Weights of a small image FSQ autoencoder: encoder norm batchnorm.
Rows from block 7 of the encoder of a small image FSQ autoencoder, named by matrix and row number. Each number is 128 + 24 x the weight over its row's rms, rounded and kept within 0 to 255. All counts start at 0. After the name is the row's rms in percent of the matrix's.
After each channel's rows are labels from the 100 images, of 14976, where the channel reaches its highest value: "responds to" is what is common among them. Only what is clearly more common there than usual is listed. The data: dead-leaves pictures: piles of overlapping shapes.
# pw: pointwise conv (encoder.blocks.7.pw.weight, 384x384x1x1), inputs 231-307

pw.7 077 [145  96 139 122 118 120 109 120 112 127 137 158 138 108 130 135 153 103 138 153 117 101 133 142 121 169 159 133 139 109  99 121 159 131  99 140 118 134 110 124 134 143 153 126 100 141 167 129 122 128 152 130 142 101  86 112  91 110 115 137 158 139 137 110 128 123 123 102 108 107 173 150 121 114 133 135 122]
responds to: dark; shaded

pw.22 115 [124 131 110 125 137 134 128 134 111 124 114 122 129 121 140 136 127 125 117 138 119 110 139 133 127 126 113 128 122 136 126 130 131 127 150 128 121 132 127 124 126 118 125 124 132 134 132 127 120 189 120 126 129 113 134 134 125 126 117  97 125 129 125 132 125 118  36 110 138 132 125 124 140 137 129 131 184]
responds to: textured; dark

pw.142 083 [114 133 142 136 136 124 114 139 123 128 120 147 133 151 123 118 132 121 118 136 128 123 125 138 114 112 126 122 142 205 137 126 118 115 123 153 114 140 124 111 111 114 125 127 150 119 124 169 104 145 126 104 147 165 196 115  89 124  78 128 101 121 111 125 123 126 125 107 115 132 107  71 162 111 104 129 130]
responds to: dark; textured; large pieces

pw.90 135 [128 146 130 127 131 126 132 134 115 129 106 128 130 142 130 132 119 130 141 111 125 138 126 139 127 131 121 128 130 113 130 124 125 137 139 122 130 127 142 130 150 117 130 130 135 122 123 126 105 140 129 126 116  92 130 131 130 118 134 128 122 117 125 126 127 135 107  82 124 129 126 126 114 118 108 124 130]
responds to: grey

pw.323 177 [132 128 131 171 129 124 154 126 129 130 134 131 131 138 122 119 156 139 169 120 126 132 128 130 131 127 137 127 118 129  55 122 129 138 132 125 120 125 129 125 126 125 127 132 129 128 124 128 118 122 123 129 117 120 135 124 135 131 129 126 127 118 127 107 132 137 128 125 129 127 126 131 130 127 131 126 131]
responds to: vivid

pw.167 067 [126 136 124 147  97 105 133 149 128 125 107 136 131 119 132  88 135 105  86 135 115 124 164 122 135 134 179 131 135 132 121 159 122 118 109 160  94 142 105 114 128 166 118 106 116 117 110 171 102 100 111 118 155 180 111 165 120 137  73 115 136 175 132 120 120 113 132 169 103 131 111 109 123 134 140 100 119]
responds to: dark; shaded

pw.160 088 [255 141 100 139 135 113 125 109 132 131 128   0 119 143 134 136 121 140 141 135 139 122 106 126 102 123 101 132 125 131 133 128 128 131 124 148 128 125 143 139 122 119  93 146 121 130 175 144 155 129 132 127 127 141 111 140 149 135 127 135 129 137 130 128 120 142 126 113 114 134 123 114 112 118 130 143 121]
responds to: textured; dark

pw.285 110 [117 140 127 126 144 148 117 122 128  86 128 133 122 111 147 103 132 102 141 107 140 130 149 136 119 125 101 201 135 133 134 146 125 143 104 132 144 130 123 116 131 116 130 124 119 135 152 168 106 150 140 116 127 191 210 116 119  89 104 120 149 131 159 117 137 141 125 132 140 127 184 123 161 110 119 124 118]
responds to: dark; textured; large pieces

pw.101 089 [120 122 152 117  98 177 135 144 152 142 107  96 132 136 131 137 108 117 120 153 130 120 132 109 132 141 180 139 128 220 159 141 147 123 143 147 151 163 120 119 121  82 138 138 140 147 141 121 103 151 131 101 124 103 227 119 150 132 121 106 136 133 126 110 139 111 132 155 135  99 137  76 151 126 123 121 117]
responds to: dark

pw.282 162 [124 119 128 127 128 123 121 143 134 130 135 124 125 174 113 129 120 133 153 122 118 132 122 150 130 143 111 126 109 121 138 123 130 143 156 125 129 126 116 127 120 109 130 118 125 132 111 135  91 140 123 130  80 118 148 135 141 118 121 120 116 119 124 131 128 138 127  96 132 134 124 116 127 130  80 138 138]
responds to: vivid

pw.62 127 [126 108 131 150 132 137 131 135 131 128 127 124 132 128 126  43 145 120 105 115 128 125 121 133 129 119 124 129 118 122 150 119 144 143 138 138 122 128 122 115 126 116 121 133 122 128 120 124 140 122 125 123 110 130 137 132 122 136 121 118 127 119 125 156 137 124 127 112 140 134 128 133 130 121 147 122 124]
responds to: grey

pw.113 111 [126 154 152 138 131 121 142 115 130 132 133 128 105 149  84 140 160 167 119 120 117 125 122 124 130 148 149 126 100 123  98 132 140 151 136 121 136 122 136 124 122 121 123 140 146 134 126 143 111 131 132 127 105 129 112 138 130 108 132 121 131  98 131 135 148 162 125  81 138 131 129 130 130 119 112 126 130]
responds to: vivid

pw.105 163 [131 124 132 190 128 121 173 124 131 130 132 128 135 144 117 101 151 140 163 120 128 133 131 140 133 124 145 126 115 130  60 111 141 146 136 128  84 124 125 116 123 114 123 134 129 127 122 127 122 119 124 127 102 127 136 123 147 136 126 117 128 111 127 129 139 141 128  87 132 128 129 131 134 121 144 128 128]
responds to: vivid

pw.206 080 [  0 139 124 128 119 126 130 133 126 129 129  94 131 125 122 130 130 130 105 125 135 141 131 123 109 123 120 132 139 154 132 126 134 133 115 123 133 134 124 128 127 115  65 163 137 141 109 138 120 134 122 129 121 125 138 136 137 112 131 135 131 130 129 123 128 130 129 125 128 167 125 119 129 131 126 127 124]
responds to: pastel

pw.188 129 [137 128 131 126 127 123 127 130 131 131 130 195 125 138 128 130 122 121 133 119 129 137 118 136 144 128 148 132 128 134 123 122 132 134 130 128 121 135 129 119 121 116 158 129 133 127 134 128 110 133 127 128 118 111 148 129 136 115 128 125 125 116 128 126 127 129 127 100 123 153 122 134 123 120 119 126 129]
responds to: cool

pw.119 120 [126 131 129 126 132 131 125 123 115 131  67 128 125 144 126 126 123 124 124 126 129 125 136 134 125 124 126 128 128 117 122 130 126 132 133 125 120 129 126 121 110 122 129 126 128 127 118 129 126 143 131 128 126 120 128 129 137 129 128 121  92 121 125 126 131 131 183 137 130 129 124 130 129 133 122 130 149]
responds to: pastel